config.toml
arch = "vgg"
model = "image classifier"
dataset = "scattered letters and digits in many colours"
train_examples = 195000
image_size = 32
crop_scale_min = 1
horizontal_flip = false
translate = 0.12
targets = ["largest"]
num_classes = 36
norm = "batchnorm"
hidden_act = "silu"
depths = [2, 2, 3, 2]
kernel_size = 3
stem = "deep"
widths = [96, 192, 384, 768]
downsampling = "max"
mixing = "cutmix"
loss = "cross_entropy"
init = "trunc_normal_002"
optimizer = "muon"
muon_scale = "match_rms_adamw"
learning_rate = 0.0017
momentum = 0.95
nesterov = false
orthogonalizer = "newton_schulz_5"
adamw_lr_other_params = 0.00089
gradient_centralization = true
max_steps = 11900
batch_size = 256
epochs = 15.6
lr_schedule = "cosine"
final_lr_fraction = 0.01
warmup_steps = 590
weight_decay = 0.0
adamw_weight_decay_other_params = 0.01
Rows from block 5 of a small image classifier, named by matrix and row number. Each number is 500 + 50 x the weight over its row's rms, rounded and kept within 0 to 999. All counts start at 0. Numbers have three digits each. After the name is the row's rms in percent of the matrix's.
After each channel's rows are labels from the 100 images, of 14848, where the channel reaches its highest value: "lies over" is the class under the peak. Only what is clearly more common there than usual is listed. The data: scattered letters and digits in many colours.
# conv: 3x3 conv (model.blocks.5.conv.weight, 384x384x3x3, each kernel summed), inputs 192-287

conv.284 099:590461558512540479544472429432475477528422460423493352430523571533498512479367488510466530560461418427482452506539579411500456466519431480531579438564489487618514581474502439415452494446453511522528529483427494519459488485536523528364458441491438593584588582453540467480478520500535582542
lies over: X

conv.300 113:509487565530430530571535416517506516564558410493531437493519426523463477537483576510429500472593515544482441443471564474481423519461665452447531498578514525613418554486529524396549486514467549566480556423548502538494427554541453455454481392529523554468497521537429509594475469517553544486
lies over: 6

conv.14 098:480499503533380483456417398526510466542448580479472586479489533455505529523402456554452536457541356438520475421547472488405467482499449464522493573510510516512443541474463555410544529593484524527359559407510534519545511475508567546528495503575463535490547564521505536468522483528519471506
lies over: R

conv.157 105:511504515603448495439616467386466444486480433450445499500510435493489486518507570498545534443538553508541470510521630447508492443494490540576520479497500373527396491452511586477475429539499554488458467514397473476511472476493548483442435525517516542486455489503485500501482471487503571598
lies over: M

conv.282 099:453477497518507506438504528464491508432518505522529439397479533480449397513457542550475518471487499489519478444615535524415509483458410606468500552520551479518453515482483452484540487580433456463534476439516453508483480473501487478434455504487395547480461543553543437472470552588498522578
lies over: 5

conv.32 106:560477511446439499523510454471513504494476502599451475532507492498513574490446548449597538638551469521516472588507494475519521412508436411445444504621484445461509443481471489632457591474436507440581476552571523542532464501604532549463512439475473509512516544492450613422531537480462472499
lies over: 8

conv.120 089:475466458517426553497539413497509496512443565462504514408525495585461431557470608525521501520518449450523495469504441492403557387444445491505376504520487448523468527515515478554460497515509518523535442504524491498538506459494519564445472460452446547514526520521440512564576560469447430570
lies over: 8

conv.246 103:485522523479447499590561608523547505438494434599529471504495505498570489540499464566511469471482543473463637445560495390424508495423382466437544430499521588479487511535527414592445596533540460479475536513562403443545492495504629469502432477484584571390471536487455437582516536467508538475
lies over: 4

conv.322 096:497501467519452531455522524439556535450526445459433517514479581565537492554458445446618541569546497430518500453526453507512565491462568415514492433484541487547558535544524577501408527466580596577519521484490482487445490499445505455425408416525601463406461590562542572608502480509463502551
lies over: P

conv.256 115:503437488492428518511434482598464485463457458520602553482562564452504516525488527529501497513635349547479434466461518506506557522529464600501411452451569530505516569453466509406616457566433482513621551474411482415522500520549497541491525536567417523490592519428481593537464490555441528523
lies over: R

conv.355 102:523540549524500507490513445485505504504460538492537496522565509533497482528442567496611511494473420521549446450479627567516492464518500408457493414507520380476549440538487481454456438516387488561516505487506421462558483523505470633455478584542423528559568471516434511531519503436494417550
lies over: X

conv.174 113:530420479361432484474566520536540557465477460630467405479475528507478503476489496516443519591554486531557592451563463387428554445548293446458513484523484554536515493513485421568481486546422427495430437527515471491477565453524538473537482542480613573426527434411444457556579484480547475502
lies over: 4

conv.199 110:495514475402515519487532570441549610424540479525491468505541508530453409515585568548458471599513423538467653440498518491500575542587455451463474418525613522557483547517458552431468422484520480466514464499518478477498510513506531461501459457500617524455508598471480511574549507487499520603
lies over: 4

conv.52 103:455500555517540489453534447423487566503429518398403480560499468507552447488498430437615590569455413470501500479512508502430548382423422457514461609513525454457414526462562519412532484549419529519579540510474463583467465433499530443412403556557604491381528481497499528503533427498493428529
lies over: A

conv.152 098:556519545442439531457486542488493477586546500352460525524491433500491587548553472525514536544480520477478566468510436579504548544482455511515470565548563427514498461539551487469466493501462553454456521553542553558465486546542499470500401583437483437610477494590456564515503489498536451528
lies over: 9

conv.49 101:446492501464443550466571454496481475459428467469616598456526448570443441556400568521496505503604543396531500549533464552531554519527564552541414488559559424533445640483469571465547447554498511461522494543429363517589533460528550401465455448526480576487547519489489533523548488551549481526
lies over: K

conv.141 101:473535488489465549453506499557507428514460525482463599497503528482446560460531457487699553437499435520466509478468449551470582501464497549518479522482483516419474526524564497476560535582550481476546489494444511444476438452537528421469445451486509426408555542591482534552511500540534567527
lies over: P

conv.133 095:488482551551532511551460568420522480469610408379581548481542489449450441521511506415520452464456421466548478509482531420489604553480495492477441453507613516487523499497530460414552447518500522599515470519483408473469506487516537416503553496504489487470492505449480543544594578581414488491
lies over: W

conv.278 108:510474546558481530543549444527536506550478407529491452526475485540546461478549465445501533506523535431519545488489516509492461463478445432459528443533526519530529544600502498589472545539491532510536561612546466503463474598500474519528473478490540473484454477514435478550491556468439475497
lies over: 6

conv.103 112:594520491560499539530490549308519541498575554480571536486522558581407514472379556454418495633420459485483549589550492433456489456549447475491515538497556486486507541510481448424514506503535522470518552538436398563533475418447535538518495529449570564419462527497543462506430537550485447488
lies over: X

conv.240 101:494504499567489533519516442424604618457447574466517508475520511503382497567414497513512578511437448471481420557563509452473423397558501545549545509467522510550457587562514457482529516489469549559470512493507519481443537494438468531427444427456471571456437604458572436526466504527525518496
lies over: K

conv.28 113:393520518550468494428565498496533504485483450393483424458507448514511468524543508441445522509468665422441520523508499469451502469457354493589578603495560444491552462573469503550484367485503483471410493528497486459506570462489541416585480513405528508453475507495442508504581486347549537497
lies over: M